{"dataset": "scattered letters and digits in many colours", "train_examples": 195000, "cutout": 0.4, "norm_position": "pre", "head_dim": 64, "positions": "rope", "steps": 13400, "lr_schedule": "linear"}
Rows from block 2 of a small multi-label image tagger, named by matrix and row number. Rows with one number belong to one neuron. Each number is 500 + 40 x the weight over its row's rms, rounded and kept within 0 to 999. All counts start at 0. Numbers have three digits each.
Before each neuron's rows are labels from the 100 images, of 14976, where the neuron reaches its highest value: "strongest on" is what is common among them; "patch colour" is the nearest of a few named colours to the mean colour under the peak. Only what is clearly more common there than usual is listed. The data: scattered letters and digits in many colours.
# fc1: MLP up (model.blocks.2.mlp.fc1.weight, 960x160), inputs 0-159
# fc2: MLP down (model.blocks.2.mlp.fc2.weight, 160x960, transposed), outputs 0-159

strongest on: yellow; orange; white; pink
patch colour: black; brown
fc1.625:508472471443542469490529462493506537488553509491498509539444471532489491482532442530499540536471537543515527519519503456513518458433496510493501483532480497452462552456518522476537447523511455534461500487523572429499424509512527566514546448482442425493455506395458464518454378528514584514500579567494511506541475495497508514522507620509514511591532471461502510528536405529578496496495412525482481490533532460530455539519441519472552451504605565499558488510542542513469491452497481
fc2.625:529548510502523516516514513457515498500505596475605522504551476508498513480521485544516545503509490463498520453527546408574518516450504488471509455513531490506483473480474523443506508544496507518516529491468639495510500508500458470523501506523528517526465521253468524515473519505548494516516542474543531503514501476493552510473495541513495519533571330473457527524533524467513484510465454508451484532479490560466472504487480474472509463530484539488474518446523512448439508464504537

strongest on: black; brown; blue; purple
patch colour: grey
fc1.605:452521563497572508439488477455482481530457524478481459448422488469615524498582542508513470487541454488466495448468500509486442523553451511508571492516537599532518477544563449546439510529462564504491463527511382451457558512445543484504526514504520531433465516514506476486499469426465484543609532508464487522487431593467466553535511488536508482443438479458508472474477547486478491502476542525474523538475522516498542505549534550505565550515450475418523501546469492539504485524508551
fc2.605:526602518504480549498434567496482539509469499470541523493540506561466534503487433486488534474512480489504458482456543597588462469474455557443470479486524436516413527515512496474458493505435492438517450493455598516544515521465502497515469564597467532441478513547490594479540509480457500520499575475509514478450479405549451474454492519521553477505483455488432416530432496508592545460522469501528532502514452546455503531448491492480521554539483483551424527499546484525494489482528509

strongest on: blue; purple
patch colour: pink
fc1.680:518485527476465512456517567547566542438566418440467482488535580525519473486504557526485465454534454492445527494434479565528513411576499523492535475462524510516493501463513560539415506477562540446519491479492400535491532508542522540533484524542549514489489553570547539496456483431502536527525475500534506464532457541510494480457436460541482439506575519531538557524420439466520494501390526535476439531487522496484460449530485520503502507537479467470491510468483371519519486527451490
fc2.680:422456506495517441488505449476449571534492436544534553469558510506450494533503507475565524501540483499572442487509482517514518580489495466514462494570479517401522499520487477456526434467552473578520485542487465486501482463435428603494525467432497508447539465486422451478508541535494461519488466529425471543537524496579536502511522508451600452508464517503520521479555509503553448505485491520502532458577520487568544498445498514465465491516521493526521526537532464408535496391561506

strongest on: white; yellow
patch colour: white
fc1.745:499524486550497524510528467444548531479563406512519543541517485512476521538500437548436503494519469501421561498461481547534505462410475512484487477469539438439465460465470534502476492548491506501485518485488542541524508513499474606524494504539457449486436516456528558535442483507493600526531478519490515496515505507585507535503445533511508501705560506444532475487447448460501490479426470556481497487474493519492402491506491507516512478544553486514520523451571509465554478463487476
fc2.745:523592564497533530508463488486449536512497509516514489509555536499481522527490509460516499476486501400517487463511517547544491519514481465492491521482577512609449450519451490472427523505441541464533497468485475535551513504445508413533442594542488530532523494612506526506512598504516416541477498464518507445476524449439483464478506434589443502497485510470485473516503564413504525497533513520504523510482452571392538510537506446489472522509439469505452520508464531469530429567509566

strongest on: red
patch colour: black; brown
fc1.127:530452496565423441535531551566470498487460482488487467544491594523504494541478466501537536444488485569473450511512492500467577481473595431522459531494420439498492567427522499494512493466528447458496451521477498447498521521526492462515542496518540523518514465562468525512505418517514469512536536502449534429459538468471494459417504475419481476459495534545517523521518437528561574486491492471515467452563591423498507443428461487518465538492479570513519528485559438559500574495502539
fc2.127:426506523490505515412472526462517480545476495481564483411556424565495473457490534471546538521564436455515509497505452534537481527482492490479539468504531481477534468513462496512465514554521552492525532514457512524501440444481463511477436473515416581511500492473486489490488570502450492511454447434531474525516447511554568583568534497566559533508556496483529492432448586508440419533501570549462520498493486521579517482514530478497410477574543463515456571542471527450514452481521488

strongest on: brown
patch colour: pink
fc1.490:520491503518575504489519536537480457570470539500570555520414519491535484528525469582513425478497454563471537449533476450454551484495513455510471492516521521438510533442602483502488552533498478493513514479464466444459553535499478484523559485519526569415476493457464516523494413492509521464590553497501505499503512475536425488470507492393510508563548548461524448495477541592475461496476538459478469478489538479506461425482510604492542476462449524484480503518505494546495562384523492
fc2.490:487459520529434416482571492496487448419479541547464424501557509497460506422527490498472523539506545473522496599488516482554533507503567460479531524475430510489464469432506495467432437474567483513465523525480552504491434478585467481496496516512486393520514552549523481552460514508545430501470470533543523506537556488503540520485426501516486493437541498556508542501480439472509471558562429490545569487552518429471528447509487435471476484546525486417565497498491489466568551540477499

strongest on: green
patch colour: grey
fc1.135:475558578504526573490470466473528546499468539459453490467456423455546528500501463445538535484500455536528530509467461542450480485503452517508521390458535512507501551586451444549491531437428571567535492556560465490473496460445526488521521504520441480485414492524504474431467505500484518520525515460432530514484383546492455534518464483563482514535419528479568475489495547482511534551518536528400582530503454535522526559513515515537549528510507481528496450473491508528478483525427532
fc2.135:505432451501468424470539490480511483474510446534515533531568530518437525519548533507445529475512524473451462486508510489523523487448572455538523530466479457467530414394528588456470481530594495523523524438430538513578502501540460479503490496480500478553513457520514562520485533483559467455479425498569523513558581487547549527499476470505490481483599484528498548514519406499508434472452475539497427476505555498518459440468505451502448503526546509422526572470447491450516501511558499

strongest on: blue; black; purple
patch colour: pink; grey
fc1.413:508438479470432434442573527473599488506537406496454476477560525522524507421548550536513556453588530464482468542487497480573463448515517501531603469444455512539521449471499537522497464480580520557485451463475533524512469456503518499460469531488504450512507467506508507505460491445565474498479508495511504504571459581465563489545437554565499489481565493559528580520527438476508478534508493476482494557520533482478470519520496443466443466542529484424581453489459473470471487532475454
fc2.413:433510520494490505429503496528484484526444529458503521489522421526416442562542433450477557502512472480522442476509492524467538572506575446490489512488513456491510528455528505469486491591450462494573468496511564424499413459459461503562515436472466545495463526491523545553528483561417460544509560511476531505539570471450511466498523522460485516528512514455490503511515554471497502439577475530472512479497481533458600456483460508473519535515535603460489605514481523491554490436518568

strongest on: yellow
patch colour: black; brown
fc1.453:424437560503526494443574468507511501496519517430436514534405470462524471537603476537476505499534493616464493482518504474435544501499544485545517483456464494452513561453557494498483475533490506553529507562561493419431472470440504525533591442458500490463479507438516483467475408508482511480607552535480522483528447562513513560547503546451498478493492479471505538488520459504491481499467491525484470497512525467539506454531495587517544527484476557443564497473547505558500557436478543
fc2.453:489471417447446442505537463471527496449539526472507586528554533444463455464535554530492540520540481486506517523471524413554477496464572548524493480516464492511487452458520541501575473477546505553468464488466540584475540508540473520467504544474573465510547469509486520505489493452514487437555516511571461534509526525559528485545470527440499471480557457537507521591558465472446444502543437461521470536465438473442436531481519474414471444488478463540577461445512452462447553449475452

strongest on: red; yellow; count: six
patch colour: brown
fc1.432:519493441477477459470476595556510441506503463485559521472554606534493513496477481486557494493493512560523444502577471472490572509498514401509461517533446542395501564449518524486493516500499433462466508497433516501470478505534454536534492460508546509496487489578476518560488473532535481500485513561455513517485527474514479462444533482424549474509546595572519481406427533580484512487500511434499554449516592486511508452415485537505504527520528519468474525519518446529518542422509470
fc2.432:488563482460469531429449528453497553512503485458577599435580485485489495478530502470579626465550427482487396461487500544575493517439486498490518500485514449485523479594446524479509477514460504521512466492437586521497527461450467493480461527538518550518491461534442565519490545467496511477485542444476532543474505467552558486500507513511553498537526509506496430532494513478502455482520486534478516535497397496483495533452530439424449503587542456536496531491466460440458495453491507

strongest on: brown
patch colour: brown; grey
fc1.546:422466516477538515515524461504492486498516567503484560551396454497476471559531453486446491518505451577491501425507467515399547554486550489542481495476518495463538535458529491463495488565492522532581576609554511447512504491443443483548591408431473533516446472425527506494484487555468494498559474505517518502533531475500525530523550476433480479534496506445523497484517500477456476491499500579466458458446461516515539431498488573531520540450497547480481543473545552536503485449465561
fc2.546:570479447446527437475501542466529494497567435497485488502552562585500523450480556537566493473481523423521505550491555475573457384546491527520497520556527551592472428450536510496521520511537524493495496424507458534485471469555569560543446525499496417530533501464452473481495491454551504508463492490531487455509496566462521444505500494544435482453532444526476518508492412470496446521492457502564496535476513467369438560546502483475509458520481464515502460518520469464492479537494488

strongest on: orange; yellow; pink
patch colour: brown
fc1.105:493505499481546507523440546534494546486463559555531538527525527560481471533480444474504498479468488511484469454543389541442583521493471414497455498523485496483492562476461477488485542516538484478568529560527480449527482487506467478554522414509453556515391514533507506513451482544530490574474496530444615465498535446470452459428503460514492482565487641490590474476466503492573539521506514560449483454496483498514518467448465520478500512493520579502456536511502503508542452475468540
fc2.105:473502508465499421491514490447536496542625453483480571477551521535468499464559564482508478479548561449547475520495546549531449490550485566542540452494504447537532417525515553489512510446527555539537514454499523552537483472462504562463450536494504489505530458508467515416488563457476470471450457372552480529521489503525546514564481515507491511444484453524455500508465532508435413523481475433529490565504439555478507546520535484503500524468503387535502425446515513506470504497524472

strongest on: brown; blue
patch colour: brown
fc1.294:458486599529532478507495570524528532457509470445443505465529522495508486507514517480477502450504517494445488420532437566496504518542463431476501496474523526503428468495494501516398523504552554462543497550533384475478561452515511556572520503501428533489427536548514499487456478481499519581493456498466573475567491517517479490467496424562501382532489570464566523454452510464545534550474529580460475477472485491488475464525531506491516489519458520500483495535447430487563445537483564
fc2.294:428468506535500488512546436492466533517515528582526514493524494441528484529536520493521441533533518490511463552494396478493499571469493549485503438487410470474531483525474502454568469457593521569474500510499505494522497540489454495395537490460484479493528521485462481460351530510543494492462453486424479543498518504567520546533485546449537531492480549523587467501531529567519451536493493450472501523551469498579481527466518471456454485514544466444533449514507559466527580470539421

strongest on: brown
patch colour: pink
fc1.462:534534474452541513448429500512483528570505502471490498514491465563512512523490397485576554450466410478518437488454469561503560456462500470478484516548535509481486566514517422525452524530457470463525459457514517433502471535464558504575471462541466525466404455521462500524460441456479506587523593582473584444484505470459513464432501493529507496522487550456556479508462482505542487482497509519462531478527551509466542525527416560481591488487528550495498544550529518533495494480475558
fc2.462:508461495513466466546524505468517448450519474487481556515519536509490569503523578438507518510508546488474473536540542509492491510487558482582550514462528458487605447505469583463492495479471552540480583498493516533513487447537490529485469477460510454585521444492474511445554584517537507441444388434559486513539528524541596575519499462512497440447545479518426548458503451454458403539469498514523453491436527503519486463533544457510461544500552459509489496462438509470482461543512467

strongest on: brown
patch colour: brown; grey
fc1.609:435385548457516478475524493515480432479518540540430451521407502530505481513509482495476474485501540540462473468586438471467529511490498416525510510482482546471506511445553491483485515541567495489510540653573486429488482471474477491533596426432468485508403502438511460515459469516516474508513472546497579479549533494470512498477555495470516491536493546491561524449489488507479497536491520541453493459501541496510548451552469505577525527470476558447504505529521542559551485524465576
fc2.609:537456460511529463515535472454529464490577441510464477536471512586543516508516557515543449515444499440487525546452517501454449466523506547570517512522535483589537420473509484514552494525542578519498538457556429508501497510542565585488524483468441470549471490397461446451479470518516571549474429488504490445522480559472545554559509510553410510514479440513504525481484448453487420527502504542506483512456513469423426532551518472471532488481564481495507471519535529473506428556511478

strongest on: brown; the character C
patch colour: brown; grey
fc1.445:481485480440527456443467507474537475496567524494467529486544549526487548528503471475552550439494474503533453442574418521522539511477534402555506493522524575519479520515485497459463552504439491496574538544534520479483447442445474467552504476459520441536398459483469483500438513513545468524486515490524588460553507521422581480472517462538487462520470566518588532453465485464454458558522543554434528459476507509489576493559465486485510531487456530525481520493557522543462449490431564
fc2.445:491477500538504496556477494490489503515571466568567496447543499467459443546471490481559358544496492403502496526488489476513505477579426584473511489535515480523530471535519545496512470554572564505475492476490509550552469542467480570457463482485524530518527607526507504506487598509445546551425490449473511511452550511545552485502487471488511506486488508471526510521467516464474428448442486490526466512455455571483457506479512514494493440508497389485467481543564522458493477468506394

strongest on: blue
patch colour: pink
fc1.526:530527482440533494469480455488558518497557462451475541506491478536548480449553465477528564435497508482529496529504489502502490401487553517528554421510505494508531493527486461576539487483499554614489457451546494515452498502511555515548474493506490410500447484467453428481450451399544550493532522548517516503529449541502532473501500532529484496575485514465553561519570420512496421517476479488440466570484473517466461555522472525509566411470554513516579414469466473485468502509437482
fc2.526:426385518513444465449507545530501493524487490515551486492555540474464467527498582503514451522559509526442499510504446511501499539492521452578459520482520491473516500469509563430441508504488522452506538575467486516528465438503401522467500462446473531541518533530521551490492554551510508464464398430487483482517518475543519552538513444497547444457540581519515490465479520490491516585472537517510490379507547469601496410503521482497406529539509518509462549526486493471531486484541445

strongest on: green
patch colour: green; grey
fc1.438:397495607495545546480540489476486541538504507538448480502473518493511419511544463492492468477527513518463520489491409554459531521543449451549519455473508516501470529524491477493422498487526584513500513601560406454477481460453469506524529455469446542454406554546534477470459504489478483547532512494450553464510475509500474520492482451554504470507442568489574486508455568484529501555446498523427527486522454504515561447556477556494537489524451501504502502500537506574601502485447562
fc2.438:433467512567458507600508437503473547474536447536551493444513486447510507493512510496519483493526545522534473495533468504536481564490448505468523479506436474421517429539480454510538444484600499573451513520428495494481566509493447553450528491498537456469508500527437454486422536486483487504444467492395543587466522518605509530470506512445562503495491538483539527485555507534521509509426481515505491523507528495569466522439556466528464530529543407502539484502476476444471581519562464

strongest on: white; pink
patch colour: brown
fc1.28:518523400407556481448431526442506484512555503435533527482533506586485546487490460465601572500489476491555438476526479514536510477426528457520486512581511563447512515512480468457526499527457462483482573474489577474517445501499497528517473430474486423534464456475393486496472497505520529520482512535518519499505512474481609481469555536530557453520521512475528486424453478502477432510514475527485535468457558522524518562501468487506544498530623511503455540542540516474449463496466498
fc2.28:504525496515523470398520523507525450580571403493502467493525560537469394531471509522458405511506454462513575515521436475507543490536501481533543493508550473551509461452510532481449537542485509432529520470552510515469458525476512521540430466505473555527476501505579507558439504499493503526478459429569538417523469582477565499496551481538474478511542541425550543497457555436466452464463539521488509493467517543442515466573462522519519430500441518532483542526511527557492464471468524

strongest on: orange; the character X
patch colour: black; brown
fc1.493:470414469471468471438520555543463454550483502480513425472484549525512496497489487538574509488529466575465460498528478519531555524503518397513482530502429560438519549442564488478460469534508421442494502550439511418496511507471472491507538444486516555468484469497495504549488443514496444513526557523470525478491511488482513497428517516447575471481550522512517488481473504519515511497493514522497561434562642413551538426503454522503508532560502557420495570563510491521536533445510522
fc2.493:515511527466502506470473531549505521547494558548513476452523428537510463427455451423532510556460463515603537499530528493448521470473509510415478511482500481520516543572425493508521542417489506509540545462500519483512422467534526495477511479538404519510504476476474441503509519530547531514416472433521469533521483445485458479519486483536473652480455486561495461444475535607448468545573582473506531467547474482538538506492511488539515452487563524517463479517426529523494529503525525

strongest on: blue; purple; black
patch colour: grey; blue
fc1.343:500477504460469451376520509495584481496542412499443422424537533526569498416523537513560555437552535477490480544525478495568477434514461477540574458416472584529510458522498507545486499475538523528498441483517471503495483435485530493495480519498477441499483489565496467493453513417555473520485498508502513496546422617469516479496481514573506470498511525557549583489514469483502479555503528476464541529567526490487506532538474451504498478553510487468568451546450475499486468541452476
fc2.343:399438498533468461455532501516545482492486567447519559488556448465447465563535503435506562532547493480507467470472475541444537547480659487490490491479498433469532499446505551463490508536480528519549525501485573488516405434534407531518521450438473525543512508475475531483492521568469502495485485469504512504548581496506540524549495491453477504480579525503505539444502496497474447504507517547481428466479489482520518408519539499494473470520573537440488560457484505465566509415509501

strongest on: yellow; white
patch colour: brown; orange
fc1.656:433484509508541518517509471500520511456527542494507579565410469488470454570536444492444490520501478570471499464516477480404569534454571490562469480466514452441541534455489498482527483539505525546552556590564529458532460473453445495538574417433461508547464489436511545504476473567487559512577500530487512483526546477513539545527520506458482473557499502453520535489517454474508495489504492575477429476433468498546506460463482554480499495441544548489481526436551547510500457433441531
fc2.656:542512464473480460439470563447525474521527460461502482437573538570529530420514547546550544446538496453517464551503534481629430414523413517519527495528519561556449441488532493520505545478490489466492424445451509524471506475504540517513427587551499462463548501527443542489486489402525460497464556478512478492489449559498507447507487514531535460450528495531513480519480480499496455531521474464559565549512502500419469575496499465463487506564454443508523456518503442469464524510497486

strongest on: orange
patch colour: brown
fc1.766:482490556560474517464558545551562508503514429504501503483500550450516466523502466568472434372542531548466562507555441476497544482496470437547500446408509464486471494499499532485456547464542521489538520544526463484494458457497424511544539500519461480497422554534510522525416484500613529485521538468456595447564496539488475487457493465512525463559537571512572524455454469504546524565459524498440489466542530493519469452506454497534480442524446511508457493457513492537548502457462499
fc2.766:425463444482473475454432444521505432446516524526507436485530433496526395474520460500459628491535470517534482516441480584512506548503511500510560471547484499517417508509499470516489515523505476500462449481510486544459538478508524509498522477517506491479515577499527462499443425418433531529462570629414476543522481466512489528535542599506495514543529512496554534580515456533503497511485527500463528459534508480505534498532485490439503476540575532489595498486512486485510555466441496

strongest on: red; blue; purple
patch colour: pink
fc1.565:506479477505442515515458564567502495390553470459514537574511496528486478530484453488447495514475567549505497524497499528431576495478549474467447519488483387404491552435486532497491500501529452494491532499524564500491463503581480565552502455524459500529465507471504590527476416555505547513481446596505516463493530443547453493476493517448511483581562513492520533472443428523561564481482467540499465469518520459525460434462484524521490548465562609507478494471514475516516491485485507
fc2.565:479502511526480504453475511473516535482461485479537482380520498486584535461513559532541558460543471459506458490441492533564432499486463544503594428473526533534542443625510473570497499495486545513511460503462460519495594470457477441470462568510548517500515489520423477459480541414522495491521542438490523514523471573493565549530464508559553474465488473516545477509503478470485492561484551495466477562460508451538482550492548458497442505560467405501535454499469458448453492499480480

strongest on: white
patch colour: brown
fc1.174:513500422527485528527483479479518489506516470566523507467466522433548476449506525542460487481556556518472541537503415456534451521521431527484601444538490519482493430540487458572560469455552496573420469475472466567509599530514497528445519533560509482449464444500482465581463521458552534428522510544406494551557485543542484514510502549502533482532494554500541464520533472494516528523510480446458484531488527486493432528519494481469513422493539432504576442493415500481487522494506429
fc2.174:496439518479513466473519509497531468504624430524511503457522531516560456445527530573526474473529509456500513458570457440555504450552511443511563431492505567507514455485525533493456502522535562533477541475463451524459556438509494547526438471441558495524496528462504460473417518436551487481515477447519504517541467557571551526517489489545518468503536543478544574507531472506450427553383551484454455517471498487529486430564498519532498426543461475464535475511467436473494525494441491

strongest on: white; orange; yellow
patch colour: brown
fc1.64:508499494529508522501558478460526508455573431458481486562460451509512529504533464573430501520517508517432555511453508508537489421486501534483539479477483457467461472458522528498460465549501522530456536470493532504504522509533518583520488496532478427475451504411533540496449407468483579503542494511503495481518437553580490583526425578534513504623578473463515510509481422486541495475384452559490480531509531472506402477544506544538538489557528486465535488485557491510498531507478505
fc2.64:467583547521517470516476518493482529520442501474515524499574521513491458492490516444512521458512507468495457464516459575494490547546543443478484486529542488588488485461438496487462557505479502448553522499466490489489523471476468471553440528594484542537498427628505520480514542517503387511471484445513520496488501443438480439470540453521455575516529587467519462456501607457493532515553549476462514510502455562395505466484560498484470498495476500497434532499444492501562471508554576

strongest on: orange
patch colour: brown
fc1.423:479474582563449497483591552553564490505513468487513462491527547455501433498503489545447434473528511555498557508501472459495527499577519467551495462437503482515463511461497552460434534501501521469520564553486463518444492427566400464520499494486566455510492594559550541492460512487523513457501489442500527485528463548502517514474468468484495511486533556513546587501453486486473525550391515484471498472503510503505483447489521533544442502529393446493466489434563447587508566491470505
fc2.423:492483503576483501579482511493488582477496497532524538487549525486454597520464544474508462517475527470502505478550519498550470522470434523481431527443532547484527425530482510475508469494507531514512528555503506525574543494490475537516502484455518449554534468457438501485528636568529508504468434456542478495469533516520497477488502406509524431492509469461488463462554457473452517511498492580542472493417494562499461524444527463627425545478487484542433496493461463403481434520519483

strongest on: red; brown
patch colour: pink
fc1.410:521461458572513448532501523574522464497466505468538529536417522523494467547503475523461492472476454562472500454519481499439534472485618496481449501514511495468495506393569449538521576523519482471534544488470486461482545509562475501531562506531554494489497437465467482477499448503495543488568461520550496496505531492507458510470536478388480531552555557463517534444510482565455502504502533503498431439458551484504442418461567583548505495397486525511476480466556450557476538438509497
fc2.410:456501559499453460454523497497472562477507489550502463448606462534513474436478498422522578490543544466567455549471459533540532495557526473474545474485486522516478476520466447484437444515527519528509521517506495528473435420523470531569442471544427454531507542546522493525385549497490407546403483460487559517493491524503555487481447454551509498471494494494522569495514441459539480561493465526481572502548476496490542512516501471497446491572526479466540487516450483396532524539456528

strongest on: blue; count: six
patch colour: grey
fc1.179:460488543496444486459578506485551520503535418483395496510548537476476461492548472486449547483571534500486522507534461488501519492523520451572567429450537482495472465496446553487449468486509535521501530525553541513461436393442491538524478478449493432486462520502556558507459513502506543559476490509515529478567493556457565492505409538559492472609493536512555581505452453452480508566499422524452518519514465500480519507534483477515486510512469497492565495446547510542568494504407503
fc2.179:512530455546497558543438420505474503447452535536571490492499450485590487495446453464536475528469491518523514490501434424498540498456494472504477450578495498448520529554449480522572477466492491541435493488478455523485559503555475535496531469507502471512488502482414439510443492531559597460492498532392503544458480522566465510465559522449530544527486575490579498486570452567551475513439512506461481477498560493528421531416521545520489433529550507501493476482501518446477525442523488

strongest on: brown; purple; black
patch colour: grey; pink
fc1.268:414461547485576472484488478476465470545428518514441404485404464514502474497514483494487485535514491488474465466490479526493503534540440473478515516533498597451484511474570415512415468574534499484457497582513450379457511507454530540513499454463484535413478541522523468498511493475431466579521489574498489521480483509520494545500520494492569451476486519436509497462454549501483492497498481555496556467480529519507579474575503575518555540498483499438497533577521519544563496524518561
fc2.268:583530500465548517479499501484452499538507535538445486533446514565482520541526419498472535491451449458484492466489557507517486481505453530522477531483516528574456512480547519468495483556418524471557485466560544460545475498451583504537535505504452528464414497445533540512554499508457535536500546495513527452506500482437461439475512525541462532499436408476435465534516481473531492440534427521482515504506510554355538536521422503468598515464498555494497532507553557543484463523523580

strongest on: yellow
patch colour: brown
fc1.626:417478497494493515534510470517516489457513557493508578550448471496457424557520475465439518521510450568490495445522465513397554576471592473529456501464493449454534530476478510478517492530523506518579543615531516487524505474483394473516581450422480558546474469482530529495488500564472512494540437487518526515518560445515529529516543463436478493529499522482526545501520524481468468497526513569480434452441449509534543424434508526494456525447537526501486553431533528503511480440473535
fc2.626:536500455435509464434466554481505493555547429500482460443528544599544504430497538519548501448524544419549449544481542507591432417571470524509557498563539591573466449474564484523504502521519498487488479425495478507464494457512564548540418511534502470477534518470461503497488490410517455504452520495501477485532463580474521436497500511552520463445510472500486515516485445497478458510501475464544550543509534471404461569533494494504518458525453477476517453556471457475477490536487474

strongest on: black
patch colour: grey; brown
fc1.369:494511546520531525452527536461509526512496444471499438441514530493575545499546524551516503437555447481407481455472463560590471443500446497501574468454497534511505467522533489551419513506513548479518473482440425481510551505441522497513491528537511513426434466557492515449448484408495499541569516487504555468506441595504508551478452474555532425497525516463554495450442474484515508508425561539451481541482544511490498493546511498576527560576484422438507514529494451512490500530483532
fc2.369:471448485498514511515532534559496509466503472489505547550567543474450477499503490439499471561522533559526526467498478491413589456528567437497457493526461453417504577433466574410473450501505489530468544519474508546513456493531459581527539427431518437507552551476515517504465468571549540478495475556488472526534506420559466497475454492432517466529541539536507536462474449527538528518476485481518455424529513473594502450450486549555474498490514556478481540483512465509538520438480432

strongest on: orange; yellow; pink; white
patch colour: brown
fc1.543:507484471512495512521455571561490494464476461513492494516500537531485511540478441498477485482467554536463480499575421529456575509498450394468459521492483490440477549462479461512460495523548425463511500535500480433508513502520471535557513442526447522501428495532521542543450463539525495556480466594425598465495536461500434473428499468491513437580512620501577480458438470485569559504496482556470509435500565479515510453469461513539514559501517566500474536534481484510558471499493525
fc2.543:460489496500511439442473499463547463529550492461503577472517508496546499490552567535545461457559524477474470516461475547538452499492504577562539403476523447528551454541541534518504528452500562526513470464495499537544534503456503527452475568490500535481508476516422545397439520426486526469523480406522487477533471545564550559571495531494557455445485495521549464500460514530474430562484524426462443566479453496525476505526555497474488521483494406564500424482510511530466514460498448

strongest on: blue; purple; black
patch colour: grey; blue
fc1.495:538507500422495458460476527568509535483517506518479452415536569525529465423483524477493521408483497474548487480528456509575506431551487459469529508531506600533459483494517510511497555454530477490538459468488436506477517506513532495537490513558547450486461512561492437552454493414564467497461499505525590500575499516440453412412499468524473512460476571534572542513530462509456485540514503437438508521549518544446512532542480489530547437476457497495533470531414438512456488535464519
fc2.495:423450514564496472517492472443490489524432554473552594539481460479449521583518502526500447553541510527437502497495490506437518595458529500546493475492515414465557509497488510455501506537497526518500565550517534463497461452512398482486522468449475530531482486466464515482573533580480541461534484516485488490506530503547553591562540521466540441562562476468482482460489481455498495534476502582476448422469486457572490453490520507477422522501533516537463542454550558482523473406523485